config.yaml
image_size: 48
horizontal_flip: true
targets: ["shape"]
mlp_ratio: 4
depths: [2, 2, 5, 2]
loss: "cross_entropy"
residual_init: "scaled_by_depth"
lr: 0.0014
beta2: 0.98
steps: 14900
weight_decay: 0.1
Rows from block 8, named by matrix and row number. Rows with one number belong to one neuron. Each number is 128 + 32 x the weight over its row's rms, rounded and kept within 0 to 255. All counts start at 0. Numbers have three digits each. After the name is the row's rms in percent of the matrix's.
# fc1: MLP up (model.blocks.8.mlp.fc1.weight, 1024x256), inputs 128-255
# fc2: MLP down (model.blocks.8.mlp.fc2.weight, 256x1024, transposed), outputs 128-255
fc1.959 117:100133120110164110144075142134131058078116129217132148137113157130188066080146071145067133136162092128103124103126122102115135112101148132149140142125174176172094187160147105150129128104157140093148114115187145152165153169111100163138153138106148148147134031134099165140034115157095161109091146132202118111128157114139123132115155049098143143111097079139123113066081106115138121142136
fc2.959 089:167131141124100139127107118126135150146065098000148098158110240102085166162100128125142169088144173120114138109118082184112157193172124200114157119182141117113160156130156075092138160145098142066122175132124123114104115115145089069109114129153162157143150134135114104161065084110131124129151132154166105113145110184126153159114111134130120104113141106126082187157093141114104130106098
fc1.960 082:149122145188120093141149158128096128115182078109120063118090088080128144094153107087197110140127140077136138126110118140096132128104114166111139110142102124146148104112084054155171109153141137228107169154067116093068116072091138129121117108157097169108102166054107147114147107128120109101150151118199112097144131149135158137101120143118131114139093125141118045140148110172154109146124
fc2.960 067:131144134110148181113153130120171117227132098097143138092137107117211125140112129136126161138115064144087129165138120140144127234071147085123097163146134118132126131141150139140158128126132151153131102126127034099107151102107167172150125086148039138127077113115153153000133129085145103114150094101171174071117160076106124163121141121154100134110108131129170118047132128162168136138123
fc1.961 081:151113176090125155125102126123178131153084170144098202151135230109208167115174146138129146133161125118145148111141143168139179090186208155177141131151151145173234141122189106131081146127140128130083103118163140155142133133124158110131130164151100127122137083136147129147126092193116121117134137133169163113122131127109084154138159126107162114096137053123151156030134132123149117093117
fc2.961 111:164141158073141116107096141148091141217113125158140117095063108170107131104129155096164149127140124106118173130099126168159120114089114134160136103115135142111115142144141116130103136097146105153132158098161089129138176141126133107103106139141118152161158101140133106097096128080176145090082114162147106087121107141122132145152169141147094097140139236142162114090117097103186133164103
fc1.962 084:136121143090109117151070122170173130156113164075101152176161240167192177119134126154095148145113128128145134095147087153140125098121180098190132127165131133191234112144173156137068180145135145126132115140137146136129137149097189112165127134128121155151147088136133140132134126150157107128108120144136157104146132122134063127183134142190124128113132014131165153039188136148134157136120
fc2.962 116:171142161067153108104089155146095148217123126126157141087059095176107136092121162099151148146143138104116167130092132168163115129075135137150135089099142164116123149158146114137098138098139105157145161132163103139144158153137151116116106121152099154160161082147133114108078127071179161080069125149158101086126106151123138162161159145152104087140145216154159119082109099105176129155098
fc1.963 117:140182115157164116139138090134116126075141107100181152102133124140149172074131092140078169118134089142132110171126108139118144139148156106150105106150145171135162114129150111148088137107112163056100095139126122206160150201114130115119139138131105119112130046120175117092078123107140108097088139146175153120066192109112128119096183129080132146157128091156110121080084131080160122134137
fc2.963 099:152095141138064156126118125114114133146051090045105114163160248096113184156078105126119136097135139125146122125118118150110160174170159167122140156187134113097147152146152131109111120164090117078097159107100132129141121073166103053102118114154181164140133140135119102110079073102166108133175137124164123083101133161103162110107087127141127107157108098138095204114114141124102129123111
fc1.964 108:073159105111149132098067133126132100123141139067103143154141164109108151104185135135088174111120074156111101110121176081134133111104126117134114113133123138135216082129086076164093142117112082067081092091197116164143122101115116127143117137143089117091101107168141120138043139125169152115106125100116089091104143142114101111114142089179114132098136120116152150131180120085136114159082
fc2.964 102:111102105135116163158157115113128114087109105111126127121154098090175110143157102157107100118127103132091095170158107122103133173124222096058087155148121103164162119123105156132170101143107149113119072110125101085068100106121116187174148067108115105108100111126130181085180108126123102169163121080154162132104172101124115151103089101134129146116125077107101132078171142178089112104153
fc1.965 077:136150104181176064111133110131122137159092176126157161148121099112090137033189051127103175124149133099106138118139130115110130182162116135125146101103120169146248142103068055146129132135147136104107147097130125132151115144106124121073127129162060113176144135121115116098055124130139157115117116096142111111119099096103164131081102123114098108113087160150116164135122113138148164199139
fc2.965 068:123135122128149168116163125111178133143162094119143130078122082114180129147149109138119110143113090149114113179150073121115137223110208082071092168144130106122149133140124167137179101103105154157127067154127022112078122110126167180162135059130083115103086115115142168000140126113124108141148110088176184096101184084106118131117117118151120124117121108138169119065146143182115125116137
fc1.966 089:151117178093122150121112133131181130166108166133088228157165208109188127096176122170112143137167143133148139095147113155134172099181194141171139135137186140147199146104172116117051131159135137139103105120187138155133141136100154110137147158182082127123146078155146148131146101204114099119115121127150155119120120125117076155115168127122167132111137061112167144016134149127144114091160
fc2.966 112:167143162077140116110091134148094142212107129155142116098072115170109131117124150096165150122137130104116170122095129173160121116099112142172134102113137133117110146139142108132104139098144103148130153095161082129132174143132137109097097145142117158159164110137130103096094133080175141087092117166148107084121108143125136142153170140143085097142141245137167124096108100097185130160101
fc1.967 093:158155101084115153147087128163120171136097090203070192106162134113225123108137121136143157158157122139143123141152126155132143121144165097168142115137146195138175160142133140132065128159132107156138173105118156200160148178122097203156169117181095122145146070151135123115191121171098123115130135102107130120118076104136109146131138128123135154107141084139140198015141146054112177071177
fc2.967 105:177153170069134124117098155143091139233077128099163109103061134156099097109126156105166146126147151098103170111097107170146120159098132162133143090125132140131141159154136128123101150104148115145129182113161120119100178146111123102123099116147109164176162129151143096127115119075168141102078103161169099084134110160126145173147159129166086096113167227134136139106104114113184126161099
fc1.968 137:162100095161126173107165088101100189068112066130179133089149073143170128099107116084186168124135127112151100165117150161159114095128130114130150138123110119093140117131156171145099125152104135070096141179084088143118155111141077087120108094150102109159134164076116169103160068087196147150180129152133135064072176129156122150147139154157130134167146128151111091129125145169127177111113
fc2.968 131:120118130146143130108011098122135139096108146044101096124171151133151132148101102132119102141130112144121121203137173169081154151140145115169069145123137122153172156098083079105116109131147093093154124166119008117141158118131147078158116112169045178131151073121119135130094186110152092129157140096157126147044211116156185185137076106110107155148130190135160161115185137191125138146104
fc1.969 123:119122174130104103134115134172145155174146144171240068115102104115115061123096145144106108118123130123099160142145120161121128109112110142120100185081110108157091086113132169121147114120131158128171171158147087140086119134112128120111092160127128166112099114127151136184110124101147138139158125137135151132142163162122142105096095112090125129156119193118134071135123126200120091112126
fc2.969 102:107184147126134087125115160129157145179111138067125125037041065161186161123149140112100123155126098152139177149135151141131118147070124062156093127156157136104114146132135123128154155130151136129165073143125083144152145146131121165121120071138104101114090102097150150084087112140121160105111172132158172091119086069125108145136130121149138115076161115133132138131140100208153156152120
fc1.970 084:170200143192160116167121138107081170113163130093156052127136101113119081102147120129135116085114141108079138102123093109126128158151138168149132098074130149133125080130128110127169101119137146161179155148085114125135095104101113135112132162131146138105103171113119162125121106094072099124099112135119121060122092136136107128089104124120139116111121103128097045140148134180090101134130
fc2.970 070:149170131113157156118134110128167135236129075096160135080141133121167131128152143141152134141105094134118128137122094174119137211094156121097142172130147138121123144153137160145160148120095170151165071160134022110087128118148140162153142086154114141135073115120159137000118132089132121112143097082127175075122168112101150116116136131125117089092099161140119145076121142159143124100117
fc1.971 094:114108133135132208128119134096164121153091118206148179128117153067183156133189141124180158151187112125177125166150176137128180125160167135137151148115139081100177154118130106156095112130120156118121094128123093126078160091105131162088157118171113162156158103125051106124134085164156149149152130124195120147096169131149139181078094087143132121117144139121169207057147131112169173095100
fc2.971 076:153143156098130140115122123143103126251098135124110042116079168127119099142133129109154127124154108112123163139100100167121112149109124124132115117174116102130128119142162135121139153107158115122094167096142106105106176093109100105100094109133139140155127147134128093085129105117178091138104115149124133086114129131126121122126185138128098115113133255116126120098131093122178131155128
fc1.972 080:134110127095101108144066106114197134129164158100092191155157218156179166132133137111086142120116166134134116084135111145157143093134184113176112131161093142196255103111179135171088186148136134117120116098116153129132141121148167093159099159106118150132124122143134119130124116136155104139136146128160170115152150127136061113162126129143122138097117021123140170037171147137148151167092
fc2.972 117:169142162075150105109098155151096149203120126134150146093056097175112141101122166097152155139140133102123171125093130165164114111079115138173140088097146162113111149148138104137101137095143103160148159113163107138144165155131147122101107143153105150160170087144132110115090121077176164085078126163155099081132091147126134164165172152154098092138147218146164113101104101095175133158099
fc1.973 118:091159116111126103158078122140141078064093115171113159117111173137168063110125064144070128118161115133119129132147104112113142110105147162156121137130144168169053196147191130110126151118139140102137099143199134135159120158113116143142191114118141151158125050146092161123034130139068139132103140126190116103115158138120138123146143062091165134107094091088102108094118137107113110154127
fc2.973 092:158137137125114131116102101106133147155107077000154094147112229087076162174101138128148145096141180127130126115124085212098162171174143203115160129167149103099157136137164097101150156138080163063139167143122102109107091103173079087118115136156176146140140117130097110151052098116130104141168129136166106110138128181112150139124104134116141089104130113126104189149098135098097131079106
fc1.974 066:103158156151165122110141178129148069151147171157102115170125126078104108078187075145081177153168102077087131133119137094106146150152122139122154144125134134182230133114074047141124110095144134134102106104151138160141128122085160113098121139133107138131140104101093136119101112157112168124098096106169133083133111135134163125076115123131121121109096103160114147132147081131144108167125
fc2.974 061:125148129124145172125159131135191124152170092089161172090133084116159154140151113138117160134124104143122105167148061123153151255104165112088102166146130127131149142128129139121176119100103162165128083190134003114072116110119173174169146088119089132108085099121142169000128124098117134140153106089177160091119168104130115111107125125149102147129116086126145116062111138141137122109129
fc1.975 087:144113117111142170107094111147166130165085128147091212144149222121199177115177131140136152135136120158156128136159152149146166104156194147175149150165176134168224136133166138124055167138109119118084099105154145167138132141123122141151138142156082115146147082154141109107160100178106114144145140115156172097113104110109099146120129134135170165105151069108160192044165153094131148077115
fc2.975 105:166144153072129124112102139141102125241113121145140118097057097170117115106120152104169144137140120107118171137095132173154112125093136131147123107127125132120126137150147130134105131102143115145120172100159088123124175137130128107110095125132114145161162100146134115084103124089181138101074102168148104090115114135120134141155164143139099098139133247140155112077117092104181132163111
fc1.976 085:093167112154160095114117124119148106130110175110101173169122144105094134076207092119086148156140111104096118138134176099105151160107116132128151111131137164154255133110076033133091140125138131112068129089157140177166120129113120105115112131159066125148151098118120113091085119157138168106110115101150108128102135090097147106099120119143104108101100139157136184143161118118146125182107
fc2.976 078:117133121134138174121176116116165130112149093113142119111134107098166124146145106147121126128129100148119098180149073108125147222118198097067106168149128125147152142136122158132183104105108158147114073163122061107063103106113173182172139053121106106103094113122136171012165126111111103152160107074157175104115178104104115118113106108152118127111126067127150119079143150167108127103148
fc1.977 104:150126108102119177101097094118158134127112096202109239112145141078194132112197102126130148152159130140159134161112148152125167119161170132155147132135126144140187158112157138110059135133120130113109144115121156181102157153102102172117149145161089125138155084166135145112194104179121120139162144095164142126114092129140136152103158104127166157071136125103162210018154148071134165071120
fc2.977 105:165149155081129130117102133144104134233091133127134100115069130151104101124124147103165152123140129103106168128098118166146121154102112146164133113142126123133123133141147122126112146095160118141114170089150089109117185139114113116110103136143111157165151133144139096101116121092167116110096093168156106087125109152134136149146174139144090109116145255128150117104104102105186125163109
fc1.978 079:116185129122128206146129104126119122173174089169098095190117147144160187158122117119183199102118132143140147147129108132153155095125151131123101180126150102122145128148181084148059097075110163128140122108162134205063066085113161152126079095146152125156156116162110110163159139162129121091109156152209131093113141100112128144159116133161169088125168122135082139084171155094187128091163
fc2.978 049:194161163080108144146103110137126094215065119070167136149087161108102113140145164141160169114167143092131151140090073166116103203115167171091129124183103092110131142192133153132132149145121132094082211090155088121098157134156090074149094095122137142159115149158094108077128089096171120139090096123127132084135140168143150125126159105118139110109121217115075145080100118081148135146137
fc1.979 102:083145103122182109098083119110136088129138143096104148151117168129112155080197112158084160132122076131084114134127188079150138121117123125128150115145113169147255115095098048154094130121119099085069104099180125195163118118111122114148127132141100100099129092167112128124058123143171167100094125106144107118099157130097111122088128100152121120099123132132154183125168124082123108142082
fc2.979 091:115115108140123169141169111115141120103123096114130110116144106099171110144164102159117104125128101135090101172160094126111142196126213095060091168158123100165164132125117145133188106130117160115108058123129074085059105094109121184166159072119116107113093115124131170064187110118117092171174114080155166116111182099123117140108096103133123146102125080099119136084153148175099115108151
fc1.980 093:138138123205163090102086126116140113120135144100155133131128120152102175045180085146078181121124093108121108147113155091172110129172124133120176077130128189110250081079105073170152141115134084066092115115160100180173125138097142118117146127141076119101133090155118131107077139126171148115087149111129117078102133120136112117105140128111122120114133124133142151124124109118145114142093
fc2.980 081:120116104128123161143167112119136128133103089136114090091149092105174104139170103160118096134115084138095104178157098125102137176142209088070083161154126103160164137127116153137184097139108145101114048103123063090065120079111120179154155070127114112120080116122140172037192087111134095148161105085152180114089173096119127138105111104142108137116113126100132137066166144179121109118137
fc1.981 083:123122120181160079117146141154131104191133161116091124135144100124083127066131054123148136171134155137094158115120132124104134152147123147127152121128113180159188110087089052131148099127136129153150159155114121126146106101108104124120135121155101115155129174068125150144115124145110142092081125131133106068130121112104161149102134152091100089141056163180112066140150078210146121179117
fc2.981 070:120148140117158168115127127111170118189159104121141156066128067120192146140143111136117130141124077147094132163152086124135144238093170067101102170144149114136112136137125150143164115092118163172158067168127018111093122116116161192159123081121070118116068096105148168000138132095132118121137110084189162090114183074120122145117099115141113137110118120142155134062120134194136135116127
fc1.982 117:106140106144151123146095120125086103078169130172166162085109141148178122065152050159044161131144087130115126161108144160105147105159164137152128112121153153132138131122173112132087149151129145086112120124169138136138138205126098114133149148134115133113135048132130119115039115092108127113092130146166113141080200122094129106112152075076121142136091095125087110110096113069147157147137
fc2.982 093:159103139127080148135133119132102157134045107000132087151117252099104186156107122120156171103123140123148133105122091169119167186161125179125142135174133119111162141118159062095143150161111126070115151116116110122109119094141085070071136124165181159139152134136134097138075090109162114118158143153180125108119110161124140140099113130137118114128126102124070199152109139118098122116099
fc1.983 079:137145122201167076123145139141144106145130160152142163146113111121092124021191053114123152155161134120101137124149141111112150180161126135121164117102139200175221155119079046139146133139144126124112145112124148131157109132132142116088136132158078105163117144104111135091070135112141166099116126102148107111121127091101166109080111115116117103127068143176130133137120096145137138194133
fc2.983 069:118136125128150162117156133110170132167158093128139139074126086121194134146152110137113113147118083149114124177147062126119145214102203074077086163148136119125145129149119182136169113100102154154133075141126024113085120115129168170158134057136096115105071116106146169000142121108131113131144112096180176093095180082103123126120114121146123115119113136148170121054143135191131128114132
fc1.984 095:126134111096082110151082119122215145156160157103084126111150141165141150147087134092072083129121175144116142099132019164128133071135178140165133141127088163200193127131174144158143170156158125132147118151126132129121091127163175116156134162122117165112113156134158110158094082144147097114108178117172139140141146138161076125133130116150095162119141049100175144083169158119133160207080
fc2.984 105:165136159082154096119092166156082156167127127099155172104077108168090145107136170093147155139147161107132170108098142164166114101083108154180155085066159159106104158133129083136102150099136094169157149127160127143160145181132153133093113159154095158150182093138124107167074128084167169085085146154144093083147075165135129183173161144152097095130159187145159131129085115085165142140088
fc1.985 081:128117124082093107158061125166184131147116162075120160167168243174184172152155153140081138109099133139116128129128129157143109073084192114179114171179098123208244099131183139146083155143145148099116096125128149101130155127149155110163125158106134144138154117133129135157115131154146141154148121136168164133134162128114058115179098138147113133139124019144129177061161145131128145164106
fc2.985 119:169139160071160109109089157149100151207128123133163145090059088181110139092117170097143155145145140107115170124094129160169110117080124136154138087093148166111116155158144109134104140099139102163148151133162121138149156162133153119106106131155103147157154083143128112108082120073176165077068133152157102082134096146117133159168165146163103092135147207152165122095109102101181133156089
fc1.986 103:126131102100170195156129106105142113111106115214129141130157146037199145121195069112133217119142070142132138112082166176128184127148170108142175114121104155117167165074107128149092166138132131130085077124102120191111148127115124191094187131159162145105175111119123107128126125166095148103150148137148088121126138099116143159106144078105170109090110141112102166034086116085146111078104
fc2.986 086:163156152113116146120093108144120139191044131043130064156090234113100123156118137118148176103139139118120153100089061161122133156118088154154144118191130109104143174140138109112130169119140097087100222107142096113101176108133080061071097176156128153162145168151127095152126091094134104124107117197152086105126113153124160137127140128111094119109137176119122169147086120133156127158109
fc1.987 093:185207165223171103157121148106091104130127141129138049165129105121106134068163089148132179131144162101107144091108135069165149198171131182145164102109102158138178105108106107149173114118122135097172128121096155153145142118083139123116145185107111145135142117124100160110115110117115112131073116133140120067133092122133138101114099096107170097153123108158108100146121094151140113123130
fc2.987 074:138156120108151162133147106137176146193157078158134127090137102139150177111161141143124132150102104140116116155127049154137124226114135115101106189142132139110119146124128133136168146084108167138138052152150006122102112109147133132136155112143126137124066100112157136000127121104138146120142106117109166098094161104118137088096143132123119117123095163143137124070096135159134119113110
fc1.988 109:106149106127140153094089121152155147094134092246131117122116139159199106129119161138101166115123100159133095169161149127103198064102176107151158098141097129138157116135177142126106170125142151107092102159156153189128122119151090162132124079130133126129159090132161118139166140128113154123157147166138114126094155102102068181093136123117130151132178042127121195074064143108151141122134
fc2.988 085:189136148098091119121145129143122162156040133026162090146085236119125129142098142119167161111140135102171135101086090173106132173117164149094145093180142137101155163154133151115092140164157115083095223122133156117127165106104100069061115094166144140178160187162144124146088066100141131125114115159182105111119097146133176150121137142163114098105149162135074206121099149144154113154103
fc1.989 132:123137145145205106132132132080093122147135189120128089144127097128100139115167114140143143157123115148127134100125113084151151157103124168161149101141146136106150071116100117115146158097097071086106153145105142132196144133142143135141087169139101173152099105116081137156097091089130086115070120132091083050123161143072166113129141170109174116110120190107115122139219119211182119126112
fc2.989 087:102194161133133170165149149124157140192154090109149098103059089131166125137202146108106134159115090174110165136168053141139137209115125087110113166136143133122142177145118157111167167119107170137107030144108070085068130132118097166134146099131130081083085141075161148028155123110099124132117142110107203053116149094113111114093140091128110121072133107103093121110115105172138160115138
fc1.990 086:146126161095118108149082119141157141149126161103094203136179216134188133103169124157102163114133131139120129067171095182137136077139185105178137145160153136174221143132170141121041141139139149147115126130176156134130145157086180093166130140162093138130155069155147155144130138196154104114112118140142141120148094102131063154150179152175155113103129016140165139020149143138148129119151
fc2.990 123:175147158073150106109088150149087152217121121143162140080063099172112143107123163100159152137139132106106168126085117168158124111089131140153137092103143155116120153148140107139104135102137103155148143114161089140129161153134148102101105130151104152163150090146133109093088125068177157084074117155161101079128109144118143152161163141158095089138150221148167127097106103096183134160098
fc1.991 085:135092165099126143126094118108219134153095162127111227157158227112194169115175153124111143120150110117138140122133164151142173114156194146169124139135111114179248120113177128177071167138142139111092088111130146151122137118139144113143130164150120148133140101129127111132120087164162100113134146128171162114121149136119090138135141107133134124087142039132145163031146121139163129121106
fc2.991 114:163147162069144116102099143147094142220111127156141117096061110174116128102123156101159148136136124107115173132094127168160121118085117130164133097119136142114117140149147116132104142098142111150129171100162089131140173139126131110099100133145116158160159106139139105094092123081174145088086117168147113086122105139121129150157172146148098096133135232144165114089117093106182130167099
fc1.992 079:113099122096122124158066109165198117145122162083117161168157245137202179142152158120083137145120120144125132125159134156133121096123198117178123145164107111198245096144159148138083183118138157093115114118139145129136149124128156112171131149106107127154155098140107118144119127154162125133147115137174159124125145121122075106175124150182135131131133012137140181022187132130125151135109
fc2.992 113:169142160063160112109093153147097147215125123139156134092060086178110134091122166098151153152140138109112171124094126165166111120076126134154131087102143166120118147155145110132104141097139106156140161122165113131145155158133144118109106125151103152158156086143131109103083123075176162080073128151151104085131102145118136162167160143154101087133143219149165116093116097105179128153095
fc1.993 083:118169160079126155137133129125150130128096159181111243159164152124225131092142127158077113160161167115119142100135141179125157110161202161166110133101144138194195158118185107116065136142136154128095122104164124146128118140137093109129170186152116142133122107161143147131097080195066117100127112116182145127079166168108083158119160110085130128066125097128132160011123118093159081127139
fc2.993 106:162143163086152116110095137157091151202113135135147122097076132171110137110121151093169157131130139113117168112094132165159123119099097148183139096109139145116115151137145086131111153093156104155142164108152084134136174152125134113092106158145117164155169115140131100114095148078166138084093117155146093087128106152132134148148162142141087105144143237137163128111101105094183137153096
fc1.994 088:159104108137111146124077137158170156153116108167087182110148183121218102145137123092170196118140100162141148168142179118158161123159169118164135125162128166143185121147114150148074144147129110118128164105101164180161155147108103207133146111153092128135144075147117119121222119167112148120158160146125148103119063114128113151104119134131165120112146100133119200025159148046113134082150
fc2.994 097:169157159070132120117107153142093127255080114129146102104056125159103094103119156108160132136142135098099171129095096163128124152094146143116136099152125137129140150168140150124105151104138121139121185120153117118109176139117105091126099099129127142172149119150143111102123103081164134109067112154158103097124123149111141151142158139152099080121158237142129141085118104119185119169112
fc1.995 080:149165129229174080118099113104128105129124163125130116143145115140099164044195064122114151117115131105128131138114133094135125134168104141120178098115125153141236119089108068166124170122140115081090138107128106189161092135099155101102147117146061117109137088142122125100095132146165143126120129134156130098106128114122134120092121145125096105104125143151136140125110097111139127172099
fc2.995 068:130135117127153161129159115118147128151118081135134116085134084107180111149177104152124117137118084143098110181153085126121128200114213092074085155144127116151156146149110164146184106121099149133121067133121057094068116098114155182160147059129103116117091120122138181012183088112123102146147105083160186097099183092105125129116109110149110121116110124124152142066152150176126122108138
fc1.996 079:147134147099115153148113127162152121160083170133106211173161247142212165111159134148115144142131127128155150109154165142148166095148190145183124142143159129167215112132153105128072150117131121128076082114158134147140140148138123113134114144141108122152148067142119125120123079191093138126131133133155175084100142157103070133142126155141142128095129046136144174026159140080131130109124
fc2.996 109:171144166073144118109100141154094141229114129135150115084059103182114123093118159096166143145140129106117173129094119176155113121082128135146131095121132153116128148152149117133108144098143105151136162116156098131135172150126135105106101127140117149163168099142137109100095129076175145088071118162150102092117115141126133151155158137148095086142141234149155123086122096105176133167099
fc1.997 093:103146116166170095087076128112136095120144145108148155137124150136094173041191092159075171126117084119103125142138166084160123128153122148131162094135135181117255100094108055148120134109129100081069113113185124181173130145099132125128135129137082102109128071150121132105058136120170144106103131118123111101091140131122118111097132114137133125112114125135144182115149107083139113147087
fc2.997 087:126113109128120167141163106116136126115116091128129098103145101101172111147167105156122099131119091134102099178157095128112143185132215094064089162158125097157171131133116150134184103127111152115110054114126074091063108098119116178161149065123121106112096112124133171043185101115123097160162111089148173112096178092111120132106103102130116138117120087103129140075165139182108107111143
fc1.998 093:095137111074051082139071081157155157097133155050135128141167143126133126152077159111061091147117142133118145158131092144110076070084183152187103181133136106187186104124146128123134146116136149113153146149150119086164104118163099114157130189093129150132132186147122138199119125125132166130149103132169119155119176160143078107168123131107105149159154071095109175088179125111109137148100
fc2.998 124:158139163094168093122103158151094173151130130113153172093079086174096148110131166096132166141141159115129165106099145153177110111086095144184151088060165173106089175122130068132114149086135082177155108127154153142159137195118178126088123147163083146151161104140124110161082121071164174077085140159154101078145089152127142178170169137157102106133156147151157132144091117093170147147081
fc1.999 077:096105136156147081108151130149120113145132115133146143140145085087098125031164040125079165130144120100116147127105147115097109175167101161116138119120103164138192182078032058109135094122143161175089153109140149112101109109098121129072130102180097133161123138088135129110114119137127162084126113101171112101138112113122182132121138125078095089118052148179089104140129077156132134163156
fc2.999 075:118125124125136168115141121111182119164161108127125144085126076117209140155122108141117132143115067150122118168151107121132144227087174063096083172165133110137136123124143154136169098085128154165123077153128018113105134105117170179162135071129063115110077100115145178000140133114137107129152113091193180090104181074121110134119116120139122143123110098140172124064129140203122131126126
fc1.1000 087:150130110113158169110084133122166133143077106151086194160148228139199180124172148134143172131139116146165121152162135163130173093152195121162143174154147115165231126142158135140060169130123123119088104127132157182145142153114141157127130125142095110141177074154142133100139102174107119146172125138131166142111111116118091171111137148151162129094155072125136168054174131094108148099113
fc2.1000 103:168147155069131117103112144146097126237121125146143119090054101166113104096115152105168137141143120106116169143095119173137118122093139127133128102132122145132145133163145143124100133103141113144125182105157083126116171127129129098114098119139119138168151102148138120085109128087180136094064105152156103096113114137126132137150151136151101088146147250142150119078126099112180120165116
fc1.1001 112:159183128126103132134084099146134157154105202165112127125142142151121078160138115146105134086088107165135097127123067144133106123046147096167137031146130106133078125114145183083134150102131116113142125140147079154143097147125131108108109157154106177180110090097079121175106092131095078112098112117091134127143108132131137063124130106075126125164118073103113148082179125111113137135114
fc2.1001 071:143160138124156115147093104114087165169171082026149138098094057162081127131143164140181116174118159130122131101159140192146136122120161172121133126085169132159147182093130077139148115117088161146152027133141093084115113172106146163126160134179062115117140087111142143109129152078145121111122120119172133064120160150141150208131144106159101101094147135115132133174105133095113137093093
fc1.1002 079:152120157095149162125100134134177146151101139169100234142165183124212155082160130157109133146137150144149134108145117184142172070151190135174143142128167148164201153110173125118064144168131115153099108121159158156143144136123117126151125160163093131137128081153147133121137092196057105129109125135138153096113132130086075144129153122123144162085138046129163151009145156074137145106130
fc2.1002 104:172143165075132117109098142151087138216111123141147122087061106174109125109129157099169145133138130106123173128094131168155120124089119138154133092114135146118122144143141118129105139094143104151134162105157092135131176147126141103101102139144117153165167110143135105103100132077177141092078112164150098088121106148121133149154167140148091090143150239142159115090111098103184132165103
fc1.1003 094:086150128168162115103079142120145098132151139093135139143118144137093172054196097148071165114107076120110124139119161087153127130160125132125175084145121183136255106114109049165120144108132101071070118107173105187159125127105146105131141127137077104098136094161115124110066134131159154103096126108127115087101136119116116124108131100129112125113130130135142165126138115097128116126090
fc2.1003 085:125115107133119168139165109111141121117115086133127107105147091100173113144164101163117103120124089136097101178154096120114142187133212094070089163158117098165160133133107153137183094133105150109110059107121076094067107092121120179163151067117119109115084110131135181041192097113131092161158109090156173117098176098118122138106099104132113135114122093099129137067163149173105114107146
fc1.1004 074:139108156093137133151093112170160115153081161121098201146171253144216164103163131153099150124149119142128156107133140160145159085165198160180127138135136119177241119139180140132068155149138115119093098129125140139149136129112143119137100148124106131154158064147129136130126082182098129121129134146161157111117135154129083141154132148134146141103131038131140175023160139106136121100133
fc2.1004 109:173143160066144110109097148145091143223118124147149123082056098180110129097122159098163144142139132107114173134091130169163119118086130132146129093115135149111127146149145116135103140095142105157140164113163095136136168147134141106105103126144112148164161093142133108096095128074179149088073123158154105086121110145119132148157161140148101086142144227146164122084118094105181135166095
fc1.1005 122:123099113156130100096098107140148125068083087110194144086094152144199206117169138113105117110171042136106097165122098151108140145154156148156137108164168092139178119107161083126138185126130139088088094136157180146141139108112122113105157121133126152118131080127135107098097176112128158144133141154189128103080212178107130122099142139119144154149150121099138076118098143085160103124104
fc2.1005 095:130114147156064152123149109116119123133064112050120074186130255064152155180100101123146116095125128141153135135127111170089167158162179132099121170200136098100165144158149150110121125168108143056091186103095124111114119074154070056103121099141204123127139152129116122149097093108136086160183147120131154095092145124102141096103095117111140115142128076120108203116108132133108144119136
fc1.1006 158:170130099171068146119136073104176140070136074174105152097145135158119091095197089092161128123143085127129128131118143159092192128123122164147134143158101134145129112143118090186096141125100114170127151100103150155083156151062166162125137101121101192121137118120174041124122196137160146140139178153131135124159135162123107158094131091071216156141107070138156133113128112154137159078115
fc2.1006 184:151122106112057134127136087180067116094134158155117157139147073120141089140159123163150148116120069097129095150118146133120145150144147111136141108151129119154143164081111162156112056135161131124073138089138147145120184146085112119121153143119130068158158134166138210142141075092141117135100103075126103101127141107181166119102100100104069182158101140111091174089136156123143095179146
fc1.1007 086:125148103102136185151095124150142160133070101214093177129172160113221160147122123122164186146156101163169143163138193137114169132194177124161152140128101148146177135156125141150097152149124113137108140108091157185132143128114113224131142108166155123130147073145119104102190096159102181127172153133138133110106104131130148141111114156102131146121162103110122196042175136025107156080137
fc2.1007 092:176158159075131124117115150147090124248080135088146079111056156152100080108108153103167123131153147102107175121096111179128118161097143154121131090162128133137152145163144130122116166098150128137129192121149138122107179139109106092125105106137121150172157131145134103126134124087154125106075108147163100102121132161124139172141142124151103088118161232141110156100127113132175128162104
fc1.1008 077:143161134090127134151107116150122161118092093211069202123175159130230148098139126113118164140123156125136156130158128194144164098178191134165108115104143157155191141135152112153071128160107089150108146115143141142172131171148099144114156145157113098144142077133150159110130077184045130120142133141159152110114142156109088134123135137080114154069111083118108187028125139056149134124153
fc2.1008 101:179148167075140113117098147152081140219113131124156112090057124170106114099114157093172139137139143108115178116087119178145125126094119151147141089131134146123136151149133118129110156093151113149150157120156101132115181147117127100108109144146115158169161107144146096118117139071169132088074107152165090089128113155124136160146159136159090092134166233137139134105112104112181130166096
fc1.1009 080:157167114079105151167099115165117152127103086201082193116175134159228129091133100125111169135119148166144149124156140182160146094175173102179117132119142172143159145150155116133077115144121088158110157124135132148186131174147103160115163133161100108135142063149145174096164109193047115115143120121128123104115127117132096105140140118092111159086106056140131182022118141040128146123157
fc2.1009 103:183147175077144108115096149152084145217102132105163114091059132168101116101117164094162144135144155103113175103093117175154122142086126156148143079122137148120132163148132106128110161086146112153149157125158120134115174162113128101113110135147111164172165112145140100131111140063160139086077114153167092083135116163122139177152156134160090085123170210138132143114105109117176129162095
fc1.1010 094:114131112096068127158085102127199163126147144084094139113129131134138153162093158106074071144124162148114127119137047166109111054116169149168131170129114136215214112120161143134145159139159145111148131151137116125147105116169145139161170179117123142133121186133151104190096103134143133128145134115189123153145157145152096117163125123126091156160152058081153144078180137106106158183101
fc2.1010 104:156137158088166096126097157154089165158130128092148177107078090171099152112139164095133163143143161112128169111104145155173110095085100147190144095053164158099092164131138067131114148099137087170150125120160141135163136186129171137086129150155088150146170092134119113168070113082162171088094147163149102082146076158132130177174166146152102098134154174144162136138083107086166148143088